Weights of a small image classifier: norm layernorm.
Rows from block 3 of a small image classifier, named by matrix and row number. Rows with one number belong to one neuron. Each number is 128 + 32 x the weight over its row's rms, rounded and kept within 0 to 255. All counts start at 0.
After each neuron's rows are labels from the 100 images, of 14976, where the neuron reaches its highest value: "responds to" is what is common among them. Only what is clearly more common there than usual is listed. The data: drawn human figures in many poses. In brackets: how many of the 100, against the usual share in percent.
# fc1: MLP up (model.blocks.3.mlp.fc1.weight, 1536x384), inputs 128-255
# fc2: MLP down (model.blocks.3.mlp.fc2.weight, 384x1536, transposed), outputs 128-255

fc1.666 [127 178 128  55 166  92 115  56 169 106 108 110 116 117 102  26  70 142  35  77 119 135 138 117 130 107 136 127  95 121 150 157 119  97 148 174 166 113 126 139 184  69 125 148 107 108 157  86 144 135 163 168 129 124 115  70  91 189 122 183 135 141 105 166  64  97 117 122 118 144 151 152 135 160 115 128 146 132 111  85 132 119 135  81 134 102 130 161 124 155 176  96  89 135 112 197 152 113 167 141  55 153 134  81 115 141  87  91 172 158 125 117 176  97 172 130 136 123 105 135 147 163 149 116 178  98 136 138]
fc2.666 [120  84 109 153 129  57  66 155 156 121 150 108  99  72 177 190 150 117 166 111 154  35 135 155 141 137 122 137 122 148 136 110  89 108 175 101 115 103 150 146  54 125 130 122 175 135 112 135 150 116  92 114  90  98 117 202 145 127 129 129 155 149 124 124 115 151  64 149 138  94 121 127 129 124 109 155 120 209 134 155 154 127 142 167 160 190 117 123 147 120  83 135 175 170 125  88 164 139 133 117 146  92 109 104 221 100 160 149  86 133  93 138 116 145 146 148 124 133 172 175 176  49 131 104  86 136 169 117]
responds to: grey trousers (37 vs 7.8)

fc1.300 [140 108 162 113 147 122 167 166 107  90  98 133 155 179 174 143 156 115 101 122 111 154  77  85 130 192 167 107  59 159 121 141 124 146 100 139 124 162 150 179 114 126 152 177 103 102 195 179 170 177 177  98 132  93 113 162 147 110 113 128 100 136  81 121 101 141 141 100 185 145 116 151 139 134 111 138 163 137 155  83 119 154 168 134 107 148 118 170  95 131 139 124 122 131 115 128 146 140  95  79  92 130 139  54 159 118  75  86 142 114  78 139 126 137 180 147 119 132 112  75 155  90 153 145 130 148 149 101]
fc2.300 [186 177  98 159 115 119 122  73 170  99 146 142 105 141 113 136 107 165 140 115 146 122 118 132 168  49 151 141 172  64 102 118 104 137 202 107 165  66  96 100 145 168 158  70 147 116  68 138 160  94 119 141 112 163 165  89 118 155 120 103 137 172 129 105 129  55 126 147 127 100 138 147 113 131  87 127 109 154 113 144 175  73 113 134 109 117 112  63 119 127 141 180 173 184 118 118  90 138 177 135 159 120 118 172  68 137 147 180 120 183 159 155 152 118 111 130 152 127 138 154  40 141 137 114 131  55 120 208]
responds to: grey top (98 vs 8.3)

fc1.31 [134 118  68 152 115 150 154 154 103 139 108 140  95 105 137 155 147 162 122 111  71 140  92 135  85 139 152 129  92 182 145 138 167 143  84  98  72 161 127 132 125 116  89 135 110 105 172 117 152  71 138 178 104  94 172 132 119 125 136 121 123 152 112 132 104  98 121 134 126 116 166 101 113 145 125 172 101  75  84  88 132 160 111 101  91 151  90 135 173 127 104  60 120 166 127 139 198 124 119 142 167  65 118 100 104 181  83 164 110  82 126 183 175 140  99 189 160 138 161 115 133 100 129 151 143 191 155  96]
fc2.31 [106 162 107 150 148  96 113 119 142 116 196  79 169 127  99  71 111  94 157 160 120 149 214 106 137 167 119 125 187  67 122 124  99 162 169 124 108 150 166 107 127 139 162 151 152 145  44 111 152 125  92 131 114 227  86 135 159 116 165 100 134  89 162 125 118 156 142 212 132  89 195 195 158 120 139 107 119 124 130 129 147 117 181 193 110 165 140  99  80 148 157 230 149 108 118 168  79 137 126 102 141 112 136  81 126 125 124 128 132 103 102 108 154 117 126 122 112 132 134 123 125 151  81  66 114  93 135 149]
responds to: grey top (40 vs 8.3); black trousers (28 vs 8.6)

fc1.357 [133 133 134 116 126 136  94 158 140 165 105 128 146 129  89 158  92 144 182 108 145 119 124 115 127  94  74  98 127  76  57 182 176 109 108  98 126 114 130 175 115 154  36 105 120 103 171 145 147 127 100 103 186  92 110  88 122 136 166 124 182 166 108 178 100 178 135  50 164 136 114 139 122 103 110 123 133 132 131 125 133 150 112 133 127 105 138 116 123 177 109 154  66 147 182 111 194 130  93 168 156 129 160 141 142 163 129 129 103 127  97 110 129 150  91 138 129  64 116 118 118 105 177 111  92 160 163 171]
fc2.357 [144 142 149 191 137 112 144 154 108 161 159 128 127 104 209 122 186 104 139  96 130 123 138 184  71 149 209 122 143 142 174 127  80 130  74 148 103 164 136 172 172  99 162 136 190 139 110 132 154 116 180 136 123 168 154 128 142 110 115 168 144 104 176 135 155 113 142 156 222 204 111 129 142 119  65 166 101 155 137  76 100 126 167 143 136 150 159 109 124 137 137 179 148 153 166  67 119 187 100 114 125 106  59  97 135 171 130  93 112 114 144 151 141 124 135 143 105  98  87 105 104 110 134 102 170 154 117 140]
responds to: brown top (86 vs 8.4)

fc1.384 [222 128 130  85 157 119 121 126 135 116  94 149  74 105 145 186 138 132 126 174 167 143 154  93 130 159 128 165 144 133 101 109 181  87 131 169 141 116 140 114 116 117 120 109  87 113 113 139 107 149 160 136  87 144  46 176 114  96 174 166 140 167  99 141 110 160 132 136 108 145  85 114 145 126  87  89 113 127 182 156 128 128 155 122 102 104 127 112 145 156 147  69  97 186 175 136 152 141 117 143 116  80  86  99 117 151  75 137 123 144  68 100  82 176 137 130  85 175 113 177 161 143 107  84 125 133 148 130]
fc2.384 [ 99 134 163 123  94 189 134 138 133  88 141 140 171 105  99 137 113 106 172 156 112 134 130 173 123 134  88 141 111 130 146 169 151 161 171 102 124 108  94 143 166 152 113 153 176 118 133 155 116 174  75 137 135 145 159 164 110 195  99 122  83  76 154 115  90 101 120  83 110 135 105  75  56 145 144 127 176  95 108 171 109 123  91 152 125 146 186 163  86  78 108 123 138 117 111 142 114 167 139 139  91 171 130 175  72  96  90 134 128  84  77 106 110 116  67 136 137  92  95 146  89 172  84 157 118 161 185 103]
responds to: blue top (55 vs 8); black top (41 vs 8.1)

fc1.278 [113 164  93 122 100 123 101 124  92 113 133 119 172 122 108  71  99 134 162 163 201 128  69 152 161  99 144 112 174 170 117 191  87  83 125 156 151 113 147 190 126 108  82 107 151 144 110 150 141  64 101 138 139  68 134  83 116 165  95  93 138 120 123 115 193 159 120  87 199 131 200 134  66 120 155 104 134  70 123 146 162  74 118 146 159 166 118 104 124 108  89 225  89 139 133 166 116 136 103 118 116 118 157 186  81  97 154 155 114 164 103 119 139 135 139  79 172 147 121 102 113 182 106  99 164  74 112 205]
fc2.278 [142 101 164 156 121 111 132 158 152 130  86 151 153 141 129 150 128 134  74 101 122  84 116 146 161 116 181 174 107 117  84 120 136 112 110 134 138 115 104 115  84 146  74  93  95 145  73 195 183 155 197 101 151 139 116 127 111 132  97 149 150 106  94 225  81 116 115 143 103  75 156  78 159 165 106 139 105 112 118 150 103 181  96 155 144 135  97 160 161 119  88  53 103 113 118 145  98 115 133 124 121 115 121  97 129 135 131 139 142 105 100 121 168 109 124 123 123 113 191 136 129 184 162 160 135  84 122 152]
responds to: brown top (61 vs 8.4); brown trousers (50 vs 8.2); white trousers (25 vs 8.2)

fc1.550 [138 129 125 121 106  96 144 134 112  90 129  91 166 160 161 109  80 101 144 152 171 133 102 216  96  67 121 116 116 189 119 161 131 167 161  81 136  72 106  66  79 113 126 119  82 130 203 154 114  98 101  67 100 106 153 158 128 159  99 112 141 164 162 156 129  85 197 184 164 105 181 134 128 131 161  87 110 104 101 131  77 132 128 144 100  67 147 171 127  76 135 101 112 114  92  63 130 108  95 105 148  94 113 170 117 143 114  94 138 126 199 131 153 104 152 132 115  72 143 174 162 171 160 156 174  98 136 158]
fc2.550 [157 172 113  89 119 116 150 135 128 173 114 149 132 173 101  80 133 126 113  72 119  95 147 107 133 125 188  80  93 107  98 103 174 143  64 187 141 153 194 201 114  90 149 141 160 145  79 129 116 122 116  86 168 108 140 123 158  89 153 159  94 167  86 188  98 129 142  67 111 104  82 132 129  97  78 143 148 147 184 169 159 126 178 121 163 199  81 121  81 105 161 180 157 119 158 134 144 148 109 166 106  93  97 105 110 136 104 113 195 125 103 114 117  87 116 151 145 191  79 124  94 119 102 103 117  98 143 132]
responds to: brown trousers (29 vs 8.2); brown top (28 vs 8.4)

fc1.400 [168 120 144 160 160 158 103 124 117 147 117 154  83 153 109 160  54 102 127 110 130 143 155 148 136 171 136 134 117 157 158 152 103 187 159 120 145  88 151 127 188 149 149 129 146 152 129 162 104 105 148 160 138 162 122 100 112 135 155 133  65 139 136 135 137 178 131 113 165 101 186 136 112  95  69 157  73 130 163 135 146 119 132 121 142 153 148  67  86 135 156 143 112 139 125 145 117 100 101 164 172  86 167 118 113 124 110  90 184 127 112 152 161 181  94 142 108 195 151 151 185 174 166 169 167  93 164 201]
fc2.400 [153 164 114 134  27  95 154 144 147 109 145 123 176 149 135  74 134 212 137  82 125 112  66 119 117  82 182 124 156 167 136 127 172 113 134 138 136 174 124 164 113  83 151 116 110 152 142 142 130 121 128  78 157  69 117 123 141 137 126  69 118 128 103 112 140 142 147 114 112 194 162 123 131 182 111 105  84 119 110  97 116 134 102 144 115  65 159 193 139 137 135 119 154 107 106 113  99 123 152 160  52 122 156 123 128 127 208 137 144 139 159 173 103 193  89 109 121  77 140 120  87 149 126 195 131 140  97  70]
responds to: blue top (84 vs 8); pink trousers (30 vs 8.1)

fc1.619 [107  85 139 136 131 146 105 141 144 132 105 148 163 100  77 122 168 123  53 123  92 154 191  67 105 136 155  99 132  84 140 162  97 124 126 127 147 124 138 156 139 131 156 154 152 116 162 130 113 197 196 154 100 188 153 122 104 177 124  88 171  87 116 173 100 193  89  61  74 122 147  84 155 129  97 172 155 144 144 119  96 140 149 136 140 103  59 108 139 118 124  82 108 142 158 107 139 112  99 134 158 138 100 131 153 128 106 156  88 148 167 107  95  89  58 136 124 167 147 110 155  87 160 130  88 111  91  68]
fc2.619 [135 111 103  92 116 110 168 122  87  86 149  97 121 155 186 117  61 109 151 108 138 173 125 123 193 179  86  99  68 123 155 117 159  91 102 107 136 139 124 145  70 151  78 134  94 103  55  95 184  89 100 109 156 165 141  64 104 136 102 157 139 154 142 178 155 103 118 174 147 118 115 171 147  93 155  69 110 137  92 152 150 145 164 106 113 146 129 134 166 157 109 175 136  52 116 175  92 134 109 132 152  79 130 139 115 122 178 109 122 124 125 154 132 163 154 136  93 128 119 181  79 155  94 103 170 201 121  94]
responds to: brown trousers (62 vs 8.2); red top (34 vs 8.4)

fc1.102 [180 130  89  64 122 140 127 114 161 121  99  87 136 130 158 157  99 177 162 123 150 122 106 122 196 131  77  52 117 141  87 116 117  82 129 170 134 127  99  56  76 104  94 127 131  91 154  84  78  83 103  77  83 153 139 145 221 123 123 188 147  69 138 145 102  90 105 101 148 105 159 226 126 127 111 186  61 103 105 147  75 120 106  47 118  75 145 201 169 104  84 146 153 150 106  77 120 203 159 147 114 106  63 132 129 127 161 108 148  87 163  72 117  75 147 111 145 189 149 135 107 104 109 129 167  79 147 167]
fc2.102 [137  99 136 116 181  75 181 123 143  85 128 153 121 106  88 168 184  70  99 150 147  94  91 177 130 143 228 148 143 125 129 135 132 128 102 116 111 165 184 162  99 164 117 145 194 128 105 139 157 176 194 116 135 190 112 117 176  74 170  58  83 201 158  78 100  89 152 106  24 153  94 158 161 131  94 141 170 136 165 156 136 156 150 142 140 167 118  71  71 106 164 116 133 133  83 130 130 129 134  86 182 189 171 114 145 105 151 115 101 107 147 116 112 123 141 179 156 111 115  92 130 129 152 108 186 137 116 169]
responds to: grey top (99 vs 8.3); grey trousers (33 vs 7.8)

fc1.560 [ 68 135 127  87  75 161 111 156 103 116 179 185 161 165 106 118  89  98  89 128 135 176 143 150 163 103 122 108 163  95 124 196  92  89  95 125 168 141  88 102  82 114 160 204 149 108 135 100 112  85 148 104 122 159 113 109 103 148  57 134 105 158  82 111  88  72 156 199 150 132  68 112 172  87 117  85 177 104 101 102 181 103 185 107 104 137  97 112 106  89 117  79  93 147 130 124 115 146 124 105 116 203 139 147 159 106 122 136  68 152 125 140 111 128 109  94 108 134 177 138 158 156  94 120  88 111 102 139]
fc2.560 [131 105 104 135  76  92 102 139 183  96 111 114 128 107 136 160 165  80 119 144 104 102 126 146  84 179 144 108  76 133 173 185 127 115  50 111 148 111 184 157 183 110 129  78 117 146 148 172 187 114 121 186 122 121 157 163 135 163 141 151 142 133 134 151 114 160 139  77 164  97 169 115 101 101  99 146  61 111 185 155 140 178 107 157 150  99 125 167 117  88  59 136 127 131 152 115 131  92  87 115 140  83 106 101 155 136 106 114 149 119 138 115 152 104 101 172 170  98 103  98 107  62 119  46 121 169 123 147]
responds to: brown top (59 vs 8.4); brown trousers (44 vs 8.2); black trousers (31 vs 8.6)

fc1.757 [ 87 134 113 171 180 110 123  98 136 196 156 100 120 111  30 127 162 105 124 106 138 124 120 135 208 127 121 161 171 127 114  92  95 149 115 133 120 103 114 166 100 147  78 125  70 215 103 177 140 122 137 102 153 136 133 165 105 140 126 154 160 148 176  67 118  81 146  82 117 122 150 119 120 104 166  87 106 120  70 107 116 105 163  97 126 134 138  86  97 145 195 136 165 173 154 154 114 188 149  57 142 134 168 119  99 141 118 121  72 101 128 130  99 125 111 155 111 136 103 118 154  91 184 166 127 130 151 195]
fc2.757 [145 159 105 126  66 115 101  87 114 102 133  85 124 107 158 144 100 141 102 135 137 128 148 128  96 163 125 114 150 141 129 136 106 178 173 104 164 141 181 173 141 132 159 146 137 149 120 176 138 121  91 140 146 137 104 107 146  99  74 175 128 110 102 133 112 168 136 121 122 125  64  97  91 143 126 110 124 172 148 105 166 127  73 155 154 118 173 168 166 131 197 130 112 147 147  82 114 108 133 175 134 147  83 131 136 142 150  88 152 124 135 114 137 137 154 172 177 208 126 177 170 148 168 128 122 118 142 106]
responds to: grey trousers (100 vs 7.8)

fc1.41 [103 128 140 174  97 144  71 172 132  95 151 149  90 107 127 125 137 200 153 147 162  97 138 177 196 171 112 108 126  92 130 149 165 170 137 125 128 135 155 128 139 126  66 113 118 103 105  44 167 107 159 139 211  98  68 113 188 149  42 119 124  78 133 145 120 143  56 146 111 113 138 137 138 137 144 130 141 123 110 129 108 127 104  83 153 142  92 142 189 132 140 134 139 159 165 133  66 143  73 142 147 158 144 123 199 153 120 161 108 112  91  74 115  80 120 137 118 187 107  96  87  80  64 164 124 162  78 149]
fc2.41 [187 157  79  68 174 102 145 122 150 167 161 120 140 165 152 171 116 102 129 103  79 158  92  85 175 128 174 141 161 135 123 122  54 130 152 113  88 113 159 133 103 110 148 142 102 141 117 179 103 162  98  95  90  80 159 102 155 116 136 148  91  98 130 112  88 134 150 146 157 204 134 153 141 114 106 165 124 147 161 156 106 158 193  92 146 131 124 145  73 170 120 184  97 146  84 111 133 111 130 120 114 197 109 119  77  87 122 135 129 125 134 148  90 112 122 128 162  70 141 150 181 221 214 134 127 128 133 106]
responds to: brown top (55 vs 8.4); brown trousers (39 vs 8.2); grey trousers (33 vs 7.8)

fc1.763 [157  87  92 141  92 140 162 119 104 113  84 179 103  96  80 174 127  92 172 109 125 113 107  97  84 130  95 103 109 153 183 192 131 194 164 182 180  83 163 157 122 125  77 112  73  51  81 187  86  77 119 112 150 138 140 151 130 114 122 128 138 125 207 121 183 187  62  96 119  89 219 143 110 129 132  96 119 161  66 174 129 174 152 173 107  77 121 143 112 146 113  75 106 134 109 110 242  97  95 179 114 169 179 163 151 124 107 104 135 153 175  75 168 164 123 136  94 108 114  99 137  90 157 120 114 125 141 102]
fc2.763 [144 133 145  91 126 164 122 122 131 139 105  94 208 118 222 145  90 137  79 109  68 140 130 181 132 151 140 125 112  89  79 114 199  29 115 120 192 201  64 136 148 140 133 158 160 152 195  97 129 126 117 102 124 112 142 151 136 111  94 142  86  99 152  85  88 132  93 169  81 146  87 143 150 140 142 143 123 143 128  89  83  93 159 106 101 130 134 131  93 162 171 122 152 115 127 154  95 137 129 118 107 136 160  94  95  95 130 121 123 128 134 146  83 154 135 137  72 114  87 118 139 126 108 161  94 173 116 147]
responds to: blue top (64 vs 8)

fc1.523 [137  98 112 110 137 143 107  78 192  94 151 102 174 133 166 161  70 177 155 109 174 132 151 169 156 142 126  56 135 107 140 114 161  79 130  88 128  79 105  86 116 205 101 156 126 173 141 140 146 123  89 142 172 128 136 148 144 105 110  90 106 102 159  89  81 161  79 123 154 118 117 181 111  90 151  87 165 157 152 170 154 125 156 159 131 133 146 141 150 148  68 123 149 113 111 154  61 105 139 153 104 142 149 125 135 139 138 167 107 130  66 141 152 181 129 162 116 108  90 123  94  84 122 149 128 119 129 101]
fc2.523 [144 147  81 175 133  88 154 171 158 138  92 141  89 176 113  84 166 109 123 150  51 125 108 118 129 128 100 131 139 144  95 144 106 132 113 169 156 100 134 156 131  84 153 145 135 123  93 177 181  91 153 143  71  62  95 103  94 146 119 124 172 121 122 166 139 108 136 190 122 149 125 101 177 195  98 124 117  97 106 159 141 133 137  85 151 104 141 114 163 187 150 131 171 174 106 127 119 100 148 157 173 150 109 164  93  91 132  53 116 153 115 172  82 153 133 111 186 158 169 174 155 167 106  99 140 186  91 104]
responds to: blue top (49 vs 8)

fc1.109 [ 76  60  87 131 147  66 119  79 127 158 107 153 123 133 196 148 135 105 133 185 135 119 119 198 135 147 143 102 196  93 108 123 124 112 120  39 128 112 137 142 125  90 145  99  92 191 109 136 147 130 174  95 133  97 129  79 158 164 126  70  79 166 117 143 160 128 133 130  36  97 184 221 129 128 156 125  78 115 144  78 127 134 118 119 136 112  76 103 108  74 114 167 111 161 187  77  81 170 141 161 147 105 181 129 109 125 125 158 127 114 137  68 124 128 119 108 106  79 106 116 151  99 112 145 120 107 116 146]
fc2.109 [170 136 187 127 130 166 152 150  85 153 111 111 135 139  74 150 138 129  86  63 128 130 135  97 154 121  99 154 108 137 202 147 118 138 199 163 200  67 137 178 136  74 124 196 161 115 155 187 125 106 154 132 117 141 153 142 179 107 118 198 167 125  99 138 135 101 112 129 157 133 114 118 132 105 146  80 195 173 130 107 149  91 102 115  76 107  84 115 107  95 131 161 181 150  30 103 145 101  95 123  93 144  99  87 105  95 111 122 119 129 132 180 128 126 124 161  95 180 111 148 125 135 194 143 165 171  87  97]
responds to: grey top (95 vs 8.3); grey trousers (48 vs 7.8)

fc1.390 [148 129 149 164 182 136 103 117 124 165 204 130 102 136 140  65 127 135 147  97 116 133 136 129  78 116 160 140 118 137 121 135 105 105 180 112 144 111 124 156 139 136 133 153 130  85 138 151 140  95 106 141 163 123 153 118  91 137 109 138 140 181 125 158 202 130 116 133 100 129 150 146  69 124 126 102 127 111 136  77 164  86  98 144 120 131 114  65  58  80 130 111 170 107  78 139 100  81 135 139  76 107 130  99 161 158 120  35  97 138 169 102 164 139 136 142 117 121  81 134 120 167 164 152  77  74 113  72]
fc2.390 [155 113 143 138 175 141 135 129 115  38 117 149 140 112  97  98 108  92  82 142 169 129 172 137 150 150 107 176  98 111 115 143 163 182 130 177 110 126 120  98 114 112  98 100 128 186  94  75 127 142 113  92 140 177 141  91 142 103 140 152 121 101  90  43 103 153 107  98 134 152 123 141 202 150 133  75 159 118 119 121 113 119 166 181 129 131 136 154 116 157 131 119  91 108 149 120  99 123  90  68 149 114 153  99  89  73 110 177 134 117 140 134 172 110 117 129 104 108 102 166 158 168 121 193 180 188 130 122]
responds to: brown top (49 vs 8.4)

fc1.421 [135  84 182 129 160 160  86 120 175 135  99 160 140 129 149 102 133 135  72  42  71 124 152  96 165 139 123 113 163 177 167 188  98 173 150 116 146 123 110  63  96 144  96 123  81 119 157  90 114 166 119 159 121 154 111 171 139 161 153 136 131 140 160 102 174 101 125 142 119 124 143 162  76 131 111 168 119 138 101 141 148 130  97 146  93 193  98 151 103  77 115  79  93 139 161 164 126 149  90 151 126 169 161 104 122  81 148 169 139 126 159 146 148 125 122  90 124 112 100  98  63 179 193 104 172 185 109 121]
fc2.421 [112 159  98 144 103 127 133 120 134 141 142 111  96 112 146 185 129 124 152 170 151 139  79 172  89  78 187 123  46  80 122 127 163  92 143 158  85  83 103 192 121 126 128 123 152 116 127 131 179 131 139  77 136 154 160 124 141  97 104 125 125 126 115 143 113 177 126 209 120 125 113 113 163 113 136 122 104 144 114 101 118  91 196 141 160 127 135  90 104 202 148 124 199 184  76  80  92 150 120 113 120  98 101 115 144 158 108 126 170  93  60 104 203 130 112 121 105 153 127 150 143 118  96 112 101  92 189 151]
responds to: grey trousers (44 vs 7.8)

fc1.389 [166 141 132 161 115 123  66 108  81 130 135 150 100  98  90 166 123 130 136 181 112 133 101 130 117 110 130 131 132 115 103 143 127 161 134  92 143 131  97 146 135 183 140 135 138 138 127  83 170 146  13 124 132 125  90 143 179 153  72  92 159 123  86 161  60  81 137  97 144 173 134  77 115  83 181 163 118  91  71 116 127  61 129  80 168 139  59  85 123 195  79 161 101 128 155 111 118 179 112 117 154  98  94 103  86 114 108 116 112 142 111 113  92 107  91 151 155  99 103 109 185 123 147 120 112 154 136 120]
fc2.389 [126 110 124 126 171 185 125 122 106 124 173 144 147 113 166 127 145  89 125 124 152 131 162  90 125 102 108  98 172  87 175 181 112 109 134 149 153 107 139 126 179 154 148 111 100 156  98 131 172 128 194 143 129 101 148 131  95 118 120 158  81 149  90  70 129 164 182 169 102 191 155 143  62 136 142  94 107 166 180 105 139 181 133 211 128 107 124 149 131  53 140 155 159  94 112 176 167  74  85 167 162 121 138 101 112 125 148  99 135 125  87 129 132 108 128 116 132 106 184 112 110 158 107 153 172 181  77 124]
responds to: brown top (99 vs 8.4)

fc1.378 [135 155 157 218  71 180  73 120 102 123  55 138 108 153 109 102 109 144 137 156 122 126 121 160 142 132  87 186 133 103 123  91 151 103 102 110  86 102  70 128 139 207 115 101 143 154 136 103 137 153 148 116 107 162 121  99  81 109 115 102 148  84 163 137 137 104 115 166 102  96 127 119 126 137 128  96 117 118 103 123 189 114 112 114 156 108 117 173 112 141  66 109 162 144 137 118 124 154 181  79 143 136  78 142 130 129 141 182 113  87 105 126  96 240 175 130 158  97 170 126  93 142 113 159 106  90 157 206]
fc2.378 [106 135 118 109 181 129 148 165 167 132 160 158 106 138 207 110 180 111 120 159 139  65  84 190 135  86 127 123 178  85 189 109 117  79 108 115  89 123 144 166 149 104 142 184 167  99 127 115 145 127 159 176 166 129 145 169 164 116  90  96 110 220  92 170 146 204 175  71 144 120 127 143 192 147 127 128 129 117 131 136 142 157 125 164  67 130 135 128 114 138 173 108 125 135 152 162 121  73  94 126  88 115 121  96 123 132 138  65 165 111 145 141 122  81 129 138  81 183 107 197 140 129 149  30 148 222 117 129]
responds to: blue top (58 vs 8); white trousers (27 vs 8.2)

fc1.504 [139 143 132 104 161  52  95 107  72  99  44 116 164 135 144 112 128 159 149 131 186 121 110 159 204  87 147 194 140 103  73 174  91 122 154 105 179 168 111 134 115 149 133  94 103 105  92 107 131  76 107 144 124  99 136  88 143 110 137  67 134  97 131 144 201 129 169 156 198 107 148 119 130  81 127 146  90  97 128 131 148 153 153  98 176  99 139 145 187 136 118 113  83 125 111  91 151  83 180 138 132  73 105 111 150  53 160 123 109  99  67 130 202 157 108 137 140 117  92 116 145 159 126 178 136 145 126 141]
fc2.504 [138 140 100  89 108 204 198 111 150 132 201 117 157 133 141 111 113 104 133  90  97 159 169  88 106 107 159  62 137 107 167  76 174 174 142 175 127 106 125 131 204  79 138 132 135  51 138 150 135 137 179 105 128  65 130 217  96 148 183 196 115 133  98 153 139  93  83  84 121 112 145 205 136 111  90 112 101  78 145 200 118 170 172 120 134 165 122 126 120 149 138  90 119  85 158 142 118 168 141 122  79 158 179 116 120 144 121 141 143  89 155 105  94 101 149 103 120 150 116 124 179  94 104  87 102 103 119  94]
responds to: brown trousers (48 vs 8.2); white top (31 vs 8.6); green trousers (26 vs 8.4)

fc1.128 [ 75 131 108 114 187 120  98 167 148  90 101 154  79 146 144 130 161 199  90 115 160  95 138 108  78  70  55 155 132 102 152 123 103 162 107 103 132  76 196  99 133 131 108 108 110 133 105 124 161 130 126 101 110 153  93 118 110 155 139 138 100 110 142 132 126 159 156 169 165  91 159  92 211 124 104 141 126 115 138  98 106 143  76 180  85 148 117 147 174  93 172 138 152 103 136 165 118 100 108  90  96 125  84 120 145 115 170 142 124 180  64 143  68  59 133 112 174 185 101  98  89 140 121 157 101 121 149 159]
fc2.128 [192 103  86  58 144 122 154  58  82 140 151 120 197  91 115 176 140  99 155 125 134 126 135 122 184 135 151  97 111 123 122  56 131 129 144 163 131 165 102 124 137 147 117 128 112  99 125 141 103 152 128 161 150 118  75 149 149 137 112 106 147 142 127 125  94 130 146 148  87 158  54 174 113 154 168 117  64 128 125 114 173 105  81  48 141 153 128 152 100 157 105 137 120 110 140  89 111 189 147 131 154  91 142 142 122 123 125  98 105  98 112 153 112 157 158 103 133 160 112 139 117 177 128 121 155 127 209  75]
responds to: grey top (29 vs 8.3)

fc1.94 [142 120 105  49 118 115 183  83 198 113 153 113 123 124 176 169 147 147 126 190 158 141 127 159 155 157 144 158 123 142 137  81 133 112 120 168 194  88 110 100 111 119  72 144 165 113  57 121 128 104 186 158 182 112 137 132 166 103 130 176 165 118 153 180 172  80  85 105 126 113 145 203 160 162 156 123 168  46 100 166  74 104 143  81  70  68 102  97 142  93 128 151 157 133 130 131  66 109 167 168 128 124  90 145  81 110 104 150 158 156 115 136 169 121 107 140 118 129 131 141 104 177 127 119 169 120  61 109]
fc2.94 [141 128 112 173 151 140 108 110 132 151 136 119 148 118 129 189  83 108 108  87 116 151 119 120 101 108 136  98 153  99 152 160 111 110 133  52 166  94 158  98 181 184 185 121  87 131 179 151 134 184 105  93 100  91 101 101 101 123 146  81 133 166 130 137  92 142 165 181 115 149 123 180 151  92  85 116 109 124 121 142 115 131 103 168 146 110 129 101  62 149  77 136 172 140 110 173 157 123  56  94 143 131 149 128 124 144 112 119  88 101 197 105 115 151 164  90 127 159 203 168 173 149 136 137 143  86 128 167]
responds to: grey top (96 vs 8.3)

fc1.285 [183 149 113  90  84  79 137 147 138  98 155 146 106 103 141 144 126 110 101 166 134  93 141  90 135 127 132 125 112 172  75 180 133 121 141 134 120 122 136 158 154 158 135 124 153 110  78  62 154 154 131  97  87 183 139 134 122 100  84 106 168 108 159 154 133 103 172 148 201  80 121 136  56 124 198 155  84 136 138 119 143 131 198 169  74 147  83 133 104 109 114 114 113  99 161 137 122 114 127 162 147 114 105 127 115  88 117 121 142 115  83  80 112 123 122 150 141 109 137 158 148 169 169 145  92 135 182 107]
fc2.285 [149 135 120 133 147 135 173  55  94 165 157 144 172 155 128 107 127 112 147 144 133 131 119 151 106 133 153 113 142 154 169 200  85  98 113 135  79 151 142 113 163 114  30 145  69  81 139 155 154 106 131  99 136  92 113 165 136 109 167 118 109 130  75 118  92 130 151 102 104  96  86 106 191 104 185 120 124 138 132 158 118 185 158  87  68 181 154  88 191 179 172 146  89 125 177 154 170 200  67 105 150 128  99 155 119  13 157 139 155 167 163 187 146 159 110 140 167 142 112 134 169 116 113  87 123 157  90 145]
responds to: brown top (94 vs 8.4); orange trousers (25 vs 8.6)

fc1.648 [181 106 115 123 159 140 134 101  98  83 100 129  95 141 162 173 143  91 101 135 105 122 167 108  98 150 135  90 146  84 168 145 190  98 135 105 109 178 182 131 130 113  89 140 184 154 128 153  86  93 177  86 170 152  98 149 129 121 187 103  89  95 101 151 138 196  79 104 126 133 136 154 100 146 122 129 143 116  95 134 162 173  88 114 127  98  96 137 137 137 114  71 127 128  82 141 167 108 116 133  38 105 167 138 167 127 126 144 110 133 131  74 157 146  89 154  68  96 109 133 149 165  89 116 110 176  66 120]
fc2.648 [147 151 170 138 126 124 168 151 127 115 152 166 101 127 119 122 148 167 135  99 166 163  99 104 155 173 169 199 150 136  35 140 108 146  37 105 150 107 106 147 116 104 166 100 140  76 104 144 138 167 115 145 156 117 143 152  90 147  63 138 143 135  96  99 108 114 111 194 136 154 135 106 173 118 100 152 115 138  91 116 166  79  86 151 178 238 164 121 152  85 123 137  79 151 149 125 130 156  80 140 159 118 161 158 150  88 126 153 109 128  68 151  74 165 107  87 107 108 168 186 142 161 152  56 168  89 101 103]
responds to: blue top (98 vs 8); handstand (31 vs 6.2)